{"horizontal_flip": true, "vocab_size": 27, "encoder_mlp_ratio": 4, "encoder_parallel_block": false, "encoder_patch_size": [8, 8], "encoder_layers": 8, "text_encoder_inner_norm": false, "init": "kaiming_normal", "learning_rate": 0.0068, "nesterov": true, "adamw_lr_other_params": 0.0014, "lr_schedule": "linear", "warmup_steps": 470}
Rows from block 2 of the image encoder of a small contrastive image-text model, named by matrix and row number. Rows with one number belong to one neuron. Each number is 128 + 24 x the weight over its row's rms, rounded and kept within 0 to 255. All counts start at 0.
After each neuron's rows are labels from the 100 images, of 14848, where the neuron reaches its highest value: "patch colour" is the nearest of a few named colours to the mean colour under the peak. Only what is clearly more common there than usual is listed. The data: single toy objects rendered from many sides on busy backdrops.
# fc1: MLP up (encoder.blocks.2.mlp.fc1.weight, 768x192), inputs 96-191
# fc2: MLP down (encoder.blocks.2.mlp.fc2.weight, 192x768, transposed), outputs 96-191

fc1.105 [162 125 149 180 139 165 133 102 124 100 169 121 119 102 161 139 124 112 118 150 110 126 129 124 138 115 111 123 116 112 132 135 109  86 108 130  97 141 133 118  86  93 143  87 121  79  92 127 127 122 139 109 167 133 154 135 168  78 112 147 108 120 124 142 152 100 124 145 103 159 165 129 137 140 119 115 111 166  92 109 164 101 140 173 143 151 143 127 101 101 116 115 124 148 121 141]
fc2.105 [125 118 126 108 111 154 130 146 125 108  98 153 110 167 115 108  95 172 141 160 130  72 115 124 166 143 114 129 125 144  78 128 139 119 125 122 110 150 100 119 127 137 144  89  83 158 131 129 120 151 117 141 113 143 133 107 117 173 143 125 147 178 101 100 120  92 150 182 129 102 144 112 120 176 109 120 116 122 128  92 125 123 163 116 139 131 106 158 143 138 186 144 129 111 174 141]
patch colour: pink

fc1.216 [102 148  89 146  98 109 124 140  87 172 101 130 122 134 135 144 116 107 111 106  90 154 136 170 115 138 154 135 155 108 160 114 130 100 157 143 175 151 156  90 120 141 126 137 104 127 116  94 100 123 123 169  62 138 132 154 152 138 135 122 130 135 113 135 126 119 132 128  84 119 141  94 114 136 120 177  95 172 136 125 107 133 140 124 106 136 132 147 178 123 152 134 133 140 154 149]
fc2.216 [115 116 145 138 135 125 120 106 143 143 163 104 123 157 138 163 148 140 124 139 174 140 139 108  51  95  97 160 142 159 105 114 151 144 127 126 111 127  81 130 106 124 160 131 154 156 120 117 139 157 123 133 136 136 103  98 155 127 148 154 157 142 134 123 103 166 133 124 164 126 145 140 137 124 132 149 121 156  90  87 155 122 122 102 114  88  95 138 133 118  98  77 141 121 140 106]
patch colour: black

fc1.191 [ 88  99 154 204 157 109 117  70 124 116 135 117 133 126 109 130 125 144 114 140 111  95 124 135  82 135  91 146  66 103 118 110 115  88 159 108 110 150 133 189 110 125 154 173 128 117 155 110 109 105 108 159 149 123 166 110 163 135 183  94 165 164  90 115 104 114 153 119 157 152 114 140 156 166 126  87 147 102 104 178 110 140 173 129 150 166 135 103 119 151 146 114 118 143  76 119]
fc2.191 [149 135 122 111 112 125 132 147  80 120 124 169 107 130 134 112 117 143 128 124 127 123 121  97 167 138 131 123 164 155 161 144 117 108  88 196 111 129 126  77 130 133  87 121 125 137 108 113 160 185 111  78 144 118 157 131 141 119 119 151 118 104 165 190 146 153 114 177  70 132 151 128 109 112 172 115 152 125 141 120 105 143 127 104  90 136 143 169 137 116 100 122 106 110 142 141]
patch colour: grey

fc1.435 [136 150  93  97 160 141 141 127 140 119 132 126 103 160 147 155 114  94 124 137  94 115  82 159 136 103 121  69 143 146 122 154 132 132  91 113 129  99  90  99 156 119 116 124 102 107 122 125 113 134 127 103 100 172 121  99 146 130  95 118 130 141  96 127 164 136 138 125 108 145 137 134  88 109 163  94 122 138 130 121 132 122 122 126 161 132 106  99 122  90 126 146 105 129 152 142]
fc2.435 [139 157 144 156 102 121 153 119 142 111 100 133 147 134  88 156 105 151 104 143 113 137  92 140 112  90 124 166 105 194 149 108 148 163 103 119 153 168 154 145 136 123 111 144 139 135 129 132 141 123 158 136 104 124 119 136 125 106  86  98 120 115 178 135 124 129 111 197 166 112  89 141 163 137 125 109 103 158 113 102 124 140 115 190  89 151 130 126 123 147 124 126 149 103 148 100]
patch colour: blue

fc1.163 [122 138 129 105 160 128 147 102 101  65  98 115 104 144 178 124 112 142 118 109 130  80 119 120 137  87 124 106 159 181 138 106 132  83 144 135 191 116 103 101 108 153 133 159 118 148 133 138 127  92 110 102  93 185 110 113 153 111 119 103 116 112 105 136 140  98 201 132 123 136 143 120 110 105  76 153 139 113 149 135 115 144 129 106 119 142 136  89 117 161 157 101 124 134 106  97]
fc2.163 [155 178  95 126  85 182  99 180 137 159 136 141 150 129  53 170 136  82 145 146  88 126 104  84  81 151 157 131 120  71 133 136 114 105 123 126 119 155 150 127 158 105 123 126 164 143 135 136 140 160 126 175 142  97 119 155 115 126 137 142 147 154 153 120  93 141  94 109 150  90 120 152 149  99 126  95 130 144 111 121 125 156 119 131 113 147 159 135 159 152 141 143 119 121 147 116]
patch colour: pink

fc1.292 [122 124 161 122 143  66 148 159  91  90 152 125 110 151 170 123 137 147 157 121  88 119 146 143  79 148 119 122 153 119 114 112 108 159 123 123 136 113  68 161 100 133 166 135 163 131 125 114 131  97 117 132  80 117 194 144 144 125 113 112 141 158 114 127 150 171 155 148 116 115 101 152 137 118 162 154 136 134 131 136 122 136 136 157  86 108 124 126 123 121 138 119 192 130 125 118]
fc2.292 [138 164  87 117 157 155 115 130  90 114 113  98 141 123 133 124 114 107 151 129 155 153 170 131 183 115 134 144 108 120 146 125 134 180 121  84 113 166 136 102 148 154  92 167 114 116 119 115 120 156 135  67 149 157  50 118 104 136 145 116 137 136 126  76 131 104 155 152 103 158 104  70  92 148 138 125 138 127 110 103  95 133 114 144 112 117 136 203 120 115 124 136 107  83 120 117]
patch colour: purple

fc1.124 [124 122 132 116 132 150 145 103 168 150 114 171  89 149 166 132 111 113 130 120 141 124 117 139 138 159 140 158 124 142 120 108 137 124 126  79 121 121  83 131 173 138 102 123 116 131 124 114 118 157 103 108 114 162 148 160 170 117 141 119 140 163 146 111 127 120 126 185 141 120 103 155 186 132 146 106 158 139 103  80  99 135 146 172 101 126  74  78 120 113 145 130 166 121 147 132]
fc2.124 [184 185 122 160 119 129 143  91  91 146 142  90  88 122 144 120 114 126 131 117  97 139 106 153  89 117  77 117 153 108 148  86 162 150 127 134 134 133 139 124 134 138 149 130 127 142 116 137 107 116 174 130 146 147  74  75 124 116 102 111 105 115 154 113 114 124 136 117 133 111 117 119 150 115 125 109 119 105 151 141 138 129 125 102 154 150 126 135 124 122 123 114 109  62 125 162]
patch colour: blue

fc1.484 [ 99 121 125 161 118 128 131 128  87 123 136 139 115 105 115 119 123 153 133 113 151 139  95 122 108 153  90 136 120 108 165 144 144 165 156  93 156 132 109 100 132 152 153 112 107 139 138 121 131 106 141 114 136 105 185  97 116 158 129 161 137 125 112  99 105 179 160  99  99 133 133  88 126 130 134  82 142 142  72 157 102 165 167 149 125 141 157 132 135 125 112 102 161 152 154  92]
fc2.484 [147 103  65  86 151 133 166 134 104 158 117 146 127 141 103 131 119  84 107 105  93 120 137 137 115 120 116 125 119 107 135 126 119 126 131 135  89 132 115 132 129 139 109 160 146  66 146 144 104 169 124 111 165 118 111 119  93 103 113 137 114 143 132 147 127 115 118 162 127 195 132 157 128 120 183 147 127 155 153 119 108  59 105 137 113 102 128 142 108 123 151 186  84 113 123 100]
patch colour: blue

fc1.387 [134 133 153  91 135 134 127 117 159 131 142 168 163 128 160 148 118  86 164 119 124 113 112 121 132 177 113 130 140 109  89 151 140 152 115 151 138 123 135 167 106 110 149 174 114 151 125 158 118 106 149 143 109 107 134 183 154 173 137 157 150  63 191  94 139 121 144 130 100 156 102 151  71 121 110 111 159 120  91 135 100 139 153 113 118 182 117  62 104 160 126 130  87 113 108 142]
fc2.387 [148 120 120 120  87 126 107 143 123 136 158 102 162 151  85 112 116 152 132 166 141  84 118 107 108 104  87 144 125 148 125  97  86 106 121 120 118 145 122 129  79 176 136 124 121 145 109 146 137 181 105 108 140 153 111  89  96 115 104 109 124 158  99 133 158 122 145 138 127  96 126 115 126 146 155 157 128 134 131 139 159 138 152 132 146  95  94 155 144 133 165 134 148 167 123  91]
patch colour: brown

fc1.551 [122 114 133 133 120 134 132 111 115 117 105 110 174 167 163 125 147 122 127 135  83 141  85 119 153 123 131 147 124 153  83 148 115  99 145  83 139 125 119 103 129 133 154 140 145 110 140  98 141 150 127 125 100 139 127 113 137 171 150 102 133 119  81 135  83 127 176  90 116 117 103 160 136 122  62 124 153 140  63 180 139  88 143 121 101 134  97  89 145 123 109 117 162 122 167 107]
fc2.551 [120 135  81  85 115 108 119 132 171 153 148 148 136 126 135  99 140  95 128 121 103 122  97 116 124 154 112 123 126  86 150  89 123 130 124 118 133 139 112 118 135  79 117 141 126 132 109 143 135  96 152 110 164 104 170 143 128 144 127 129 140 135 175 173 180 112  94 137 183 118 121 142 111 134 161 121 103 113 159 100  90 135 175 139 101 115 118 136 183 146 187 147 132 121 131 100]
patch colour: grey

fc1.255 [118 135 119 178 141 137 103 144 117 100 136 150 114  96 125  89 120 117 104 132 135  77 110  77 102 105 154 155 111 127 156 100 117 136 143 127 127 157 129 150 138 119 171  75 132 118 114 157 103 101 132 103 149  99 127 143 120 119  92  73 144 165 148 138 152 122 137 109 128 133 113 143 127 137 101 152 107 150 142 108 171 103 148 131  83 106 114 114 136 130 133 162 112 145 137 148]
fc2.255 [108 155 136  92 110 135 118 112 159 150 106  81 125 105 156 146 135 149 105 143  74 188 117 149 153 162 108 129 145 156 157 140 107  72 130 124 127 151 135 115  70 105 153 145 132 159 122 121 188 125 138 133 135 152 100  98 140 101 153 158 137 120 107 135 110 137  86 104 149 134 145 124  96 144 113 129 186 181  87 128 120 127 167 132 153 136 137  91 117 129 104 110 173 149 115 122]
patch colour: grey

fc1.608 [134 173 135 137 105 121 117 151 122 116 147 146 109  98 116 131 149 147 129 109 150 131 143 150  95 197 111  98 126 100 131 143 142  74  72 184 143 134 145 113 144 105 137 100 117 151 148 183 122 110 118 136 104 122 134 108 118 119 110 155 126 138 186 161 134 119 144 100 112 143 137 126 137 148 168 106 156 123 150 122 127 149 102 167 126 116  76 100 123 135 131 116 151 184 121 139]
fc2.608 [102 101 148 125  73 132 129  46 111 176 148 125 129 144 175 134  96 121 144 129 138  92 102 121 111 119 133 138 102 137 139 105 132 120 159 126 118 108 137  99  94  88  84 140 134 139 106  93 146 129 139 125 140  76 113 145 152 139 136  81 128  87 116 158 154 118 122 146 125  70 111 142 144 118  90 145  94 160  92 114 157 117 142 145 148 140 104 129 119 132  92 168 146 137 175 122]
patch colour: grey

fc1.353 [129 115 113 115 154 108  94 151 126 113 162 160  97 134  88 103 127 144 100 142 179  85 121 133 110 139  99 113 120 126 153 115 138 105 150 124 105 145 115  96 155 137  63 158 108 163 159 125 133 121  85  95 134 111 112  73 159 160 116 120 131 125 154 108 114 117 106 112 130 135 123 109 116  69 107 139 134 138 115 106 145 118 141 137 157 122 140  96 153 150 148  72 124 151 171 121]
fc2.353 [168 111 147 116 136 110 120  59 113 136 143 121  86 117 153 138 142 166 113 172 139 135 181  43 118 136 127 113 164 116 161 127 134 129 147 161 128 168 150 137 135 121  86 154 125  96 107 131 164 142 148 117 175 119 130 134 128 118 126 118 125 120 143 170 111 133 141 154 123 128 139 116 100 120 109 142 129 125 146 122 116 112 126 178  79 128 128 150 137 144 132 126 129  63 132 155]
patch colour: black

fc1.700 [134  84 103 138 155 172 140  71  86 119 155 106 107 107  92 133 148 102 128 154 123 147 110 150 118 134 138 117 123  83 136 111 178  92  78 181 143 101 130 164 158 116 158 132 127 140 125 118 139 130 111 133 141 119 114 158 142 105 128  94 126 135 135 130 112 139 129 150 100 145 177 133 137 147 137 113 132 125 142 162 129 106 119 137 165 103 125  80 106 160  90 120 152 135 128 138]
fc2.700 [120 134 148 116 141  81 140 161 106 135  95 117 119 140 136 168 128 148 165 119 145 165 140 148 108 121  98 121 113 113 107 121 115 139 163 106 128 125 128 101 130 153  69 130 135 179 130 116 114 152 142 107 157 130 101 142 120 109  99 171 169 139 122  98 135  99 122 126 113 120 174 118 139 123 104 139 135 131 164  87 155 153 134 102 103 136 130 151 105  92 114 148 120 106  97 138]
patch colour: grey

fc1.222 [120 132 129 120 151  80 147  98  88 161 177 139  99 118 129 129 178 135 140 102 102  95 113 139  75  92 159 151 126 166 125 139 117 142 109 114 117 122  90 124 146 123 160 130 133 119 134 130 147 168 136 128 107 172  93 112 136 144 133 111 182 138 141  83  93 149 136 116 114 104  96 108 145 159 137 128 139 114 158 125 130 152 118 156 125 132 167 134 157 149 112 160 160  83 112  84]
fc2.222 [146 110 184 147 128 135 103 139 169 113 102 122 142 133 122 132 140 161 111 160 147 179 117 144 125 154 165 116 115  96 144  96 133 131 126 136 140 147  89 130 153 108 106 100 127 113 105 119 150 119 142 112 164  69 135 155  97 132 139 147 121 115  92 153 130 134 140 116 162 131 131 185 102 172 150 119 118 140 143 145 116 137 144 119 115 106 114 102 120 109 126  71  75 113 122 161]
patch colour: brown

fc1.704 [110 115 128 107  91 158 141 131 135 147 160 110  99 120 112 128 136 148 155 111 136 170 165 116 113 159 117 130 123 107 133 117 119 107 142 112 158 127 139  89 110  90  91 110  90 115 128 133 131  96 114  95 119  87 144 144 154 119 118 135 138 114 137  99 122  87 138 150 148 129 135 111 107 147  96 103 112 141  72 150 148 124 145 176 136 139 153 122 162 115 144 120 156 140 110 111]
fc2.704 [124 111 111 141 137  88 118 130 141 109 126 116 161 129 149 128 112 163  94 142 129 112 130 198 175  98 110 126 145 153 114 113 142 143 168 163  98 183 149 123 152 153 108 129 117 138 144 129 167 116 158 112 132 117 131 134 141 165 152 124 121 173 152 122 170 126 142 139 115 178 109 120  94 120 149 163 124 157 126 127 105 111 149 127 119 111 102 179 120 148 148 110 126 105 133 120]
patch colour: pink

fc1.349 [100 101 160 145 160 155 132  95 195 133  71 112 128 139  95 109 106 155 111 117 112 129 108 128 157 151 157 115 120 165 114 123 129 157 182 114 100 141 132  81 116 118 115 154 108 108 165 146  91 134 135 132 132 127  93 147 128 116 148 142 145 149 127 113 129 138 102 144 145 121 148 157 156 130 117 122 140 112 129 122  88 139  96 128 101 163 120 135 164 160 147 141  89 118 159 134]
fc2.349 [153 121 110 119 110 145 148 126 127  87 122 133 155 135 147 138 154 169 125 157 117 125 132 102  87 137 109 178 125  89  98 120 160 136  49 103 145 150 121 127 161 134 106 125 175 104 105 146 138 136 111 137 145 203 138 104 143 125 105  96  99 124 141  91 133  63 146  97 116 108 121 132 129 107 144 152 132  93 109 112 163 100 121 115 113 118 123 171 127 117 144 149 138 153  99 105]
patch colour: green

fc1.432 [131 118 152 127 120 137 120 126 112 153 111 134 126 122 119 155 128 122 126 123 142 156 121 118 167 174  68  88  63  98 137 126  95 138 132 129  96 140 158 112 182 113 151  96 123  82 124 173 106 122 100 127 110 135 105 137 195 125 120 129 108 188 103 127  96 117 109 149 152 147 120 142 125 124 145 125 117 119  88 133 146 125 128 107 150 130 126 119 106 137 174 103  80 150 153 128]
fc2.432 [180 127 110 134 120 125 146 130 178 116 139 155 105 155 116 135 106 128  90 112 135  92 133 110  88  76 170 151 120 157 132 158  98 149 134 113 139 179  93 109 107 100 107 143 129 114 124 118 125 138 151 121 163 113 127 112 118 176  98 147 154  89 175  68 145  86 115 113  95 149  97 152 132  98  75 111 159 145  78 124 124 123 128 148 145 111 121 160 154 150 114 164 123 104 176 116]
patch colour: green

fc1.524 [169 141 119 147 174 153 160 139 128 117 149  73 129  97 119 146 144 121 141 117  89  80 140 125 120 144  75 145 107 110 152 136 138 126 106 121 140 144  90  86 115  86 114  99 169 109 134 124 101 124 137 118  96 131 123 121 120 125  45 122 130 119 117 141 101  97 104 103  82  79 158 139 155 111 139 110  95 149 129 141 103 120 131  93 177 146 113 105 131 104 136 126  82 126 160 137]
fc2.524 [ 88 109 110 134 126 103 140 120 148 112 102 136 143 133 125 135 153 151  94 157 175 112 144 118 100 124 114 119 136 142 167 158 181 113 143 106 131  97 117 121  98 118 140 182 140 162 131 125 144 117 119 121 163 147 150 136 134  81 160 123 168  94  94 105 108 127  98 131 144 145 139 161 115 141 124  67 174 107  89 110 115 111 129 156 137 159 111 117 143  99  67 104 146 121 154 151]
patch colour: grey

fc1.185 [110 159 129 137 145  60 142 113 129 126 168 128 120 164 107  76 123 125 139 117 138 109 118 173 103 162 151 127 161  92 140 144 145 143 133 110 132 103 113 131 133 149 126 153 144 119 129 108  92 140 137 115 145 136 158 128 150 125 134  88 132 151 126 130  94 115 136 123 117 147 161 141 134 100 126 114  99 126  86 135 119 152 134 116 121 131 136 151 130 108  87 108 147 143 148 119]
fc2.185 [109  86  77 143 123 137 171 159 139 142 103 148 144  80 147 143 153 132 139 118 102 115 131 125 165 123 147 113 100 159 169 109 154 136 143 161 155 147 144 128 119 136 109 139 148  72 139 136 182 127 137 151 119 143  56  95 133 144 128 126 168 126 148 169 133 117 181 163 141 106 111 110 104 134 131 146 120 135 148 114 111  84 150 132 102 146 136 160 156 104 148 129  76 104 168 112]
patch colour: blue

fc1.267 [146 122 199 121 135 108 160 127 133 110 140 125 131 121 124 135 123 127 146 131 108 141 125 145 166 160 156  97 131  66  96 109 164 111 148 106 113 132  91  89 152 110 140 137 123  96 133 146 129 130  65 115 157 167 133 149 125 143 135 141 120 135 123 145 110 115 130 169 146 142 159 143 151 125 149 155 106 134 143 133 134 156  98  88 132 117 159 140  90 141  60  72 111 168 105 141]
fc2.267 [189 121 126 127 171  95 172 117 103 137 114 137 137 153 160 131  65 107 123 149 142 104 128 106 166 121 123 130 104 142 101 147 101  92 110 103 149 113 138 156 165 154 148 113 135 127 125 124 143 101 157 135 106 120 199 114 142 105 122 114 114 125 101 123  98 117 167 113 111 128 152 107 117 103 130  96 116  95 145 134  92  98 141 109 130 169 135 127 124 104 113 105  95 118 115  96]
patch colour: pink

fc1.53 [112 128 160 165 144 148 126 132 114 100 103 162 122 127 127  92 113 104  94 116  94  83 147 118 141 119  70 140 124 154 155 180 138 128 123 116 117 121 119 134 119 102 136 140 161 152 140 107 108 116 121 121 148  59  86 155  89 168 109 130 141 116 131 139 151 122  92  97 181 122 162 130 135 130 146 151 127 140 121 107 137 112 139 140 133 134 131 135 104  94 187 157 137 120 159 126]
fc2.53 [144 110  82 130 134 134 123 126 125 130 126  97 107 126 168 167 119 133 160 100 140 131 156 147 147 142 140 121 143 114 135 173 150 116 126 139 100 161  73 102 101 190  89 107 115 121 110 182 128 124 120  82 149 179 136  87  80 131 129 127 119 121 116  96 133 106 133 123 161 158 126 154 138  83 159 115 135 129 115  99  99 106 124 117 137 104 132 112 157  94 106  93 123 154 158 141]
patch colour: green

fc1.712 [140 103 150 165 109 115 174  81 119 118  97 139 141 138 122 131 104 157 107 150 152 133  71 158 126 158 143 120 105 119 125 114 135 101 147 162 125 116 110 113 128 140 100 123 126 140 152 129 101  76 125 136  81 118 142 115 154 106 144 168 168 127 161  94 100 127 153 142 121 119 104  86 108 182 193 126 154 142  90 175 122 124 122 132 142 143 121 151 118 143 163 140 128 101 147  88]
fc2.712 [113 120 132 107 142  92 143 151  90 140 153 107 105 149 115 134 128 141 140 119 103 116 149 115  88 110 125 124 145 141 141 117 101 136 148 164 128 117 155 149 125 144 144 125 124  98 105 132 143 170  90 118 167 158 146 140 138 142  83 117 126 146 134 149 123  85 101 174 118 180 136 130 139  86  70 109 131 117 105 128 164 129 154 126 162 138 131 125 147 138 129 146  96 139  64 114]
patch colour: pink

fc1.613 [142 104 130 130 133 124 144 125 153  97 108 139  66 135 116 121 134 134 121 137  97 187 151 151 113 117  94 143 127 131 129 116 124 128  72 156 122  84 125 141 127  97 135 121 112 165 191 146 156 131 113 140  91 139 143 151 123 131 136 152 159 127 128 105 125 101 128 108 108  76 135 123 134 160 133 129 125 138 139 106 146 127 142 147 133 176 162  62 109 144 141 125 135 172 103 113]
fc2.613 [181 140 105 152 124 141 123  98  70 123 166  98 164 103 106 117 151 102 138  90 108 109 131 146 132 146 167 168 125 133  97 147 132 122 122 106 131 166 146 103 129 164 150 162 182 100 129 139  98 120 120 126 164 116 146  72 163 140 150 126  83  96 128 149 117 136 144 118 105 140 101 118 129 117 144 167 120 175 142  95 117 131 112 177 142  68 131 160 107 140 107 106 113 100 124 154]
patch colour: pink

fc1.204 [115 140 137 117 149 103 117 126 128 176 130 154 104  89 122 115 153 158 171 130 131 109 104 114 104 146  96 145 138 126 114 104 110 137 139 154 129 135 168  98 110 146  76  78 181 130 161 149 125 136 136 129 104  92 141 103 123 157 155 128  92 126 110 132 106 117 101 135 144 119  57 199 133  48 155  98 147 148 122 132 118 114 107  98 119 140 106 100 158 141 128 102 111  84 143 121]
fc2.204 [ 77  90 155 112 142 132 164 158  66 134 162 146  92 140 111 103 124  87 170 134 117 107  77 158 137 141 133  98 134 121 107 139 171  99  98 118 128 120 165 125 106  98  80 129 142 161 110 148 159 132 140 117 104 150 135 128 129  94 115 119 113 143 153 144 123 172 147 138 109 122 115  94 144 123 108 144 138  99 121 159 132 134 143  99 140 125 149 151 121 126 184 126 110  80 138 139]
patch colour: black

fc1.716 [138 138 144 157 126 173 100 132 109 119 122 102  93 137 141 144 134 129 147 132 165 104 109 166 151 140 126 120  97  99 126 164 109 105 120 143  86  80 145  84 140 112 108 122 106 131 127 168 124 139 116 111 101 132 118 123 153  70 146 116  74 152 131 140 136 114 106 151 155 123 151  93 176 136 119 139  97 165  90 135 137 129 138 116 190 103 157 130 138 103  25 111 124 131 130 136]
fc2.716 [128 131 173  98 170 133 159 143  91  83 132 132 158 147 130 104 116 132  98 160 150 130 126 123 156  94 132 118 133 121 136 113 172  88 128 109 132 114 115 130 115 164 115 160 142 101 116 108 144 141 138 135 128 171  78 118 132 160 111  86 153 140  85  79 107 123 157 116 115 155 137 106 111  87 170  63 124 153 126 146 111 114 150  89 136 116 177 172 161 112 143 117 123 110 158  96]
patch colour: pink

fc1.239 [119 125 150 144 114  96 115 127  99 103 109 119 126 128 104  98 139  78 151 122 130 160 163 129  81 156 122 113 120 135 147 167 122 158 156 151 132 130 101 139 151 151 127 103 159 158 126 103 127  99 129 126 103  98 167 131 170 138 108 130 118 172  98 116  82 154 180 106 126 154 132 136 138 118 130 135 140  96 140 139  71 146 150 129 129 150 146 129 111 145 131 110 116 156 146 118]
fc2.239 [120 141 110 130 146 168 107 133  72 154 125  87 162 145 123 100 123  87 111 124 101 131 137 119  86  98 123 163  93 178 124 130 140 134 122 108 126 113 113 152 164 197 112 145 129 120 144 117 103 135 135 157 120 154  92 126 110 137 124 164 153 111 136 110 148 125 143  94 146 137 105 127 120 109 152 121 132 109 142 165  74  82 172 136 111  97 167 122  97 142 115 135  77  91 154 109]
patch colour: grey

fc1.82 [124 139 138 130 127 145 118  84 123 116  95 163 114 141  85 130 141 103 155 130 164 134  63 124  65 143 125 139 121 184  99 128 153 135 144  85 166 139 102  97 129 122 137 148 153 165 105 144 129 137 139 129 113 119 123 152 119 163 142 161 117 120  98 151 161 148 132 103  96 102 161 138 136 151 146 150 114 158 103 136 159  83 122 125 122 122 137 109 112 122 154 109 165 113  97 140]
fc2.82 [133 123 148 101 127 134 131 148 150 148 113 125 141 144 177 153 116 161  96 154 131 157 171 122 167 141  81 110 139  94 136 124 105  90 167 185 111 135 108 158 132 127 135 107 128 110 109 147 102 171 157 129 162 120 114  95 124 127 135  99 131 160 124 148 131 119 104 139 124 124  93 122 126 159 105 108  96  99 139  77 133 177 120 157 135 115 142 158 159  99 132 136 123 114 137 102]
patch colour: blue

fc1.681 [146 126 192 161 115 106 144 174 134 163 103 145  99 136 125  80 113 174 118 181  88 108 157  94 135 104 149 128 116 133 136  84 114 147 109 138 120 161 150 129  99 141 111 139 162 118 131  90 111 137 119 123 123 108 149 128 140 128 138 163 163 101 127 137  88 121 116 124 135 150  87  88 167 117  63 138 119 128 117 116 125 118  76  99  82 137 143  83 153 171 131 104 149 160  89 111]
fc2.681 [ 96 177 110 130 151  90 106 178 161 101 125 135 135  85 121 142 142  91 102  85  98 165 117 119 115 156 176  85  85 139 131 138 115 113 156 133 100 159 137 123 133 104 145 118 104 144 118 119 140 129 110 151 151 141  84  93 143 169 160 124 111  95 109 113 160 135 158 110 130 133 175 153 115 161 136  94 167 112 129 122 133 132 122 127 102 119  99 139 150 102 134 110 134 128 144 122]
patch colour: brown

fc1.526 [158 142 152 155 129  97 139 129 120 165 146 157 104 106 127 134 138  69 110 123 143 107 117 153 140 106 144 126 153 158 120 129 142  97 143 180 110 131 108 157 152 116 158 126 103 121 106 130 130 111  80 174 128 123 114 115 150 116  75 109 113 137 137 163  86 109 144 150 118 106 126 121 100 120 152 156  99 142 106 114 118 131 129 156 138 118 115 162 117 110 136 119 214 119 142 163]
fc2.526 [101 146 110 140 123 151 145 138 130 102  97 120 144 139 150 139 102 202 135 147 125 138 117 106 137 113 135 139 125 108 133 136 130 182 102  51 149 104 197 176  64 143 131 136 135 153 130 107 149 101 128  99 118  97  96 135  78 117 128 139 140 130 151  59 143 120 111 111 117 140 157 123 139 135 127 100 137 133 155 117 165 155 103  96 109 112 168 138 122 126  91 154 101 138 101 148]
patch colour: purple

fc1.201 [100 139  96 164 136 129 103 135 118 124 141 148 110 118 117  89 157 148 132 122 128  60 113 115 133 109 121  88 101 121 168 126 145 131 119 127 109 131 115 118 176 154 142 118 127 149  95 148 103 121 125 141 154 104 122 105 118 182 114 136 157 159  71 103 152 147 192 103  94 126 132 144 102 114 135 121 100 118 158 123  96 116 163 171 142 111 149 124 175 107 131 144 144  97 115  96]
fc2.201 [111  79 125 145 133 161 130 124 111 115 107  92 157 109 144 153 117 126 140 130  61 145 144 165 136 146 134  95 148 163  87 161 145 125 140 108 103 203 160 143 120 141  96 106 131 120 129 116 156 127 100 102 137 141 145 152 109 138 154  75 123 103 137 129 137 122 110 147 174 131 128 103 167 148 162 170 122 111 130  90  96 123 117  96 128 129 113 151 147 172 132 121 112 105 124 130]
patch colour: blue

fc1.233 [120 149 116 142 180 102  94 130 119 141 163 117 118 164 144 145 119 173 128 119 104 115 105 113 130 158 143 117 130 146 148  84 108 120 148 107 125  97 110 157 130 116 132 144 143 132 100 141  89 138 149 130 173 105 132 135 111 148 170 114 113 116 114 158 106 123 151 145 120 120  99 169  72 124 144  70 118 151 141 153 148 148 115 150  95 128 187 124 158 104 117  79 186 135 121 136]
fc2.233 [114 120 126 118 113 158 157 183 100 134 124 126 142 130 120 106 120 138 144 126 116 120 143 117 128 136 183 108 128  98 140 136 125 155 133 105 117 135 161 154 148 171 179 120 119 106 107 128 134 122  79 120 113 143  99 116 129 124 147 109  98 151 114 146 115 144 115 125 118 164 110 124  64 101 112 150 124 101 136 134  98 103 111 105 134 106 145 182 106  89 133 125 129 121 127 136]
patch colour: blue